Weights of a small sound classifier.
Model: 6.79M parameters, mfcc input, arch conformer, norm rmsnorm, activation swiglu, layers 12, width 160.
Data: trained on chords played on synthesised instruments, 52083 training examples.
Rows from block 4 of a small sound classifier, named by matrix and row number. Rows with one number belong to one neuron. Each number is 128 + 32 x the weight over its row's rms, rounded and kept within 0 to 255. All counts start at 0. After the name is the row's rms in percent of the matrix's.
After each neuron's rows are labels from the 100 clips, of 14976, where the neuron reaches its largest size: "loudest band" is the band of the loudest frequency at the time of the peak. Only what is clearly more common there than usual is listed. The data: chords played on synthesised instruments.
# gate: first MLP gate (model.blocks.4.ff1.gate.weight, 416x160), inputs 0-79
# fc1: first MLP up (model.blocks.4.ff1.fc1.weight, 416x160), inputs 0-79
# fc2: first MLP down (model.blocks.4.ff1.fc2.weight, 160x416, transposed), outputs 0-79

gate.326 102 [121 138 167 151 117 168 127 132 102 101  87 122 158 105 105 180 159 138 128 142  89 199 160 123  86 153 144 158  98 110 107  86 132  14 125 163 114 138 126  93 138 110 104 141 136  62 137  63  92  84 100  96 156 105 178 108 119  82 120 145 141 166  86 132 157 155 119 168 119  95 104 194 138 105 146  99 166  89 142 145]
fc1.326 102 [129 137 139  40 139 100 108 108 135 107 170 159 119 111 118 124 101  92 115 131 161 101 192 110 120 159 154 199 115 133 127 134 115 165 117 101 103 123 149 103 111 171 151 111 125 133 110 149 131 155 138 139 125 155 110 156 149 113 103 107  87 111 141 104 132  97 152  91 132 105 119  95 117  92 114 138  93 139 106 126]
fc2.326 094 [134  74 156  81 172 146 122 115 105 136 129 101 206 130 128 119 106 103 118 120 136 109 124 113 114 132 146 138  81 130  99 135 156 106 108 121 145 144 104  62 160 177  48 151 114 147 118 105 108  88 130 103  37 124 186 127 112 118 114 138 126 138 128 143 107 105  54 151 192 137 114 124  73 155 152 136 127 209 129 162]
loudest band: 500 to 1000 Hz

gate.17 093 [126 100 213  70 120 125 102 156 146 103  58 168 139 126 121 114 118  95 103 125 116  74 161  81 130  82  98  93 175 146 153 132 157 148  98 140 170 101 107 144 155 184 127  99 167 175 106  99 148  79 142 164 134  96 152 161  87 169 114 131  48 121 185 182 140 155  87 145 139 141 118 100 130 121 145 169 110 133 128 191]
fc1.17 093 [124  85 159 149 185 113 170  93 152 140  86 109  98 125 134 155  85 120 121 176 147 184 152 168 134 124 150  96 164  49 183 134 123 126 116  99  39 132 151 165 129 106  83 140  40 104 128  94 130 148  85  86 130 151 132 108 157 107 159 155 165 111 143 147 135 129 102 123 130 147 128 149 122 129  70 115 153 108  68 139]
fc2.17 068 [228 111  86 142 162 119 182 156 186 157 167  98 161 115 158  92 141 125 120 180 132 105  63 138  52 128 149 156  69 141 131 101 156  84  88 110 167 143 147  96 133  98 118 100 163 154 157 110 164  56  94  55  94 139 120 130  95 129  91  91 136 130  87 111 146 120 155 102 147 126 105 117 134 118 106 159 132 108 108 123]
loudest band: 500 to 1000 Hz

gate.407 108 [168  95 138 132 148 136 142  88 163 224  97 196 115 109  81  88 165 171  90   8  64 181 139  90 162 121 117  66  99 131 176 121 102 201  98 132 188 121 142 101 147 144 105 128 140 135 102 121 189 155 116 124  45 117  86 181 120  77 122 112 145 101 106 122 137 116 118  89 155 132  97  69  91 123 106 157 106 135 135 123]
fc1.407 109 [112 166 181 106 100 101 109 119 172 167 138 132 157 161 121 151 126 127 138 147 146 101 142 127 179  94 135 161  87 162  61 137 145  98 187 128 130 124 103  98 177 134 154 130 192 202 131 153  97 193 150 112 135 105 138 176 132  65 129 141 228 141 158 115 120 125  94 128 138 181 104 123 149 120 180 128 121 168 181 126]
fc2.407 075 [120 162 175 135 119 194  94 152 128 125 101 182 158 114 137 104  39 133 132  99 121 107 139 101 111 133 113 167 135 108  43 152 133 102 127  46 145 157 129 130 138 137 153 152 135 105 111 102 103 137 131 160 108 137 201 135 128 143 106 115 164 137 130 142  95  63  93 127 120 125 151 145 145 125 159 135  84 115 113 183]
loudest band: 250 to 500 Hz

gate.100 105 [144 118  43 162 129 137 162  79  98  49 117 197 112 113 138  69 137 122 148 126 100 154 120 153 133 153 105 165 114  97 161 114 143  63 137  25 134 125 129 136  63 174 143 148 114  87 153 146 149 114  79 141 142 142 147 148 104  82 148 106 128 138  77 140  94 121 151  85 164 111 123 170 118 193 115 154  93 115 130 118]
fc1.100 092 [108 129 161 119 130 142 152 175 120 117 105 206 136 168  72 117 161 120 114  34 163 144 123 110 114 148 101  83 142 144 160 117 126 161  78 125 227 122 145 109 144  85  98 118 137 107 122 172 112 118 101 100 136 113  85 166 107 100 137 143 131 109 178 137 136 140 158 184 124 137 163 129 137 155  81 168 151 142 118 123]
fc2.100 052 [129 168  73  93  99 121 152 172 122  72 154  93  71 113 141 183 153 144 167 136 124 107 141 180 103  94 204 104 154 154 136  80  83  73 189 150 176 113 123  74 126  83 162 153 120 191 149 109 134 140 181 163 108 146  86 118 141 106 116 114 141 227 119 109  96 102 191 140 142 121  58 131 212 114  90  70 137 167 137  70]
loudest band: 250 to 500 Hz

gate.5 095 [165 157 128 145 138  97 132 133 160 115 190 140 130 101 163  88 132 126 227  79 197  95 119 164 154  86 125 127 151 146 114 107  98  98 109 159  85 195 135 134 209 149  94 151 191  74 109 171 108  92 132 126  93 150  86 127 148 171 123  92 138 143 161 173 143  96  81  80 142  85  98 125  93  94 105 107 155  97  85 130]
fc1.5 101 [124 202  54 133 161 112 179 143 165 140  56 155  75 143 156  94 136 168 118 107 182 106 124 124 172 164 163 110  99 159  79 141 135 202 148 118 118 124 151  76  91 144 155 140 139 133 113 154  97  69 177  93 125 126  39 149 106 197 147 135  73 144  96 122 101 161 127 174 121  57 177 120 168 135  83 121 133 168 124 162]
fc2.5 066 [136 183  72 118 145  72 127 131 149 160  81 129 162 133 150 116 119  95 102 110 111 176  64 168 174 154 129  72 118 143 153 123 156 168 137 134 132 119 142 140 163  57 103 126 178 127 135 143  91 137 163  70 168 130 110 178 103 200 131 136 153 162 169 116 131 157 112 155  85  65 126  87  89 159 127 126 100 171 114 146]
loudest band: 250 to 500 Hz

gate.383 116 [132  98  39 105 141 123 147  80  85 107 206 140 116 206 108  84 123  88 102  94 125 184 174 119 109 136  87 104 130 181 110 137 153  81 134 103 139  92 189  96 121 140 138 114 143 123 138 108 140 115 141  97 113 140 223  99  57 146 133 109 140 116 140 143  82 148 150  91 153 154  94 142  90  77 100 100 149 149 109 132]
fc1.383 109 [120 177 138 131 120 156 199 152 136 122 165 131 135 125 120 144 126  85 136 157 156 197 155  73 126 135  69 168  74  73 125 147 149 125 120 170 167 140 134 146  97 114  94 141  95 141 177 110 149 174 102 141 152 122 142 156 103  86 122 146 173 155 136  77 173 158 117 176 146  53 123 105 141 118 140  68 180 116 154 109]
fc2.383 041 [129 120 160 119  53 213 163 166  89 111 132 127 185  78 113 133  65 115 180 164 140 139 181  91 157 173 137  83 121 122  91 160 128 170 124 150 140 144 170  97 154 103 105 106  92 112  88  76  98 105 155 105  81 143 125  70  82 155 129 123 128  84 141 132 144 110  99 172 135 106 100  87 165 122 171 110 158 152 154 177]
loudest band: 500 to 1000 Hz

gate.209 126 [156 109 140 117 117  93  83 148 148 144 127 112 125 101 135 157 122 147 143 183  92 159 168 146 117  99  99 137 130 101 144 103 105  58 182 200 160  81 129  69 143 126 131  88 112 132 120 176  90 121 144  93 199 107 143 149 114 148 150  94 222 128  98 123 145 106 134 109  98 145  70 101 109 128 113 103 237 137 141 131]
fc1.209 110 [148 110 127 129  90  93 116 149  80 152 163 127 135  76 101 112 119 133 135 110  83 125 165 162 136 101 112 106  89 128 144  91 107 194 145  85 180 154 111 144  94 192 143  97 114  81  76 120 166 142 102 150 113 140 119 116 101 140  91 155 123  96 159 157 116  78 136 119 153  98 187 119 123 195 153  74 103  97 112 135]
fc2.209 066 [149 129 103 105 121  87  89 126 178 163 121 107 143  54 192 128 141  89 121 170 111 102 161 102 153 143  98 190 138 119 107  70 133 104  77 112 132 117 116 117 106 132  52  98  96  99 122 106 117 129 114 148 160 102 140 173 103 127  95 127  71 110  60 160 190  82 150 125 188 138 141  66 129 156 134 135 121 138  78 123]
loudest band: 500 to 1000 Hz

gate.130 097 [133 113 131 115 186 123 118 136 149 132 110 160 120 142 114 129 154 103 143 195 202 120  57 169 125 198 155 105 151 171 110 125 151 173 109  98 136 106 149 146 104 102  72 155 156  98 141 129 104 120 176 104 156 138 148 138 112 162 116 148  51 113  89 132  53 143 119 210 129 154 168 119 102 138 181 145 190 114 124  95]
fc1.130 098 [198 166 111 121 126 136 124 110 143 130 102 119 126 130 128 159 141 150 103 202 120 140  90 138 129 104 187 111 175 100 141 133 169 186  81 106 127  73 118 114 106 159 106 163 102 132 108 144 107 150 145 117 140 145  68 117 139 166 127 116  91 139 144 108  94 118 115 171 119 159 117 127  88  89 124  97  96 110 139  74]
fc2.130 152 [137  50 165 163 137  82 160  85 124 147 103 132 109 103 102  84  65 135 135 180 133  90  99 106 116 177 162 182 167  89 153  96 101 107 117 156 174 149  87 117 132 116  90 174 110 111 106 114 170  48 104 124 113 149 120 163 117 147  95  80 162 158 122 135 124 151  99 171 131  68  66 161 131 142 122 118 176 134 134  77]
loudest band: 500 to 1000 Hz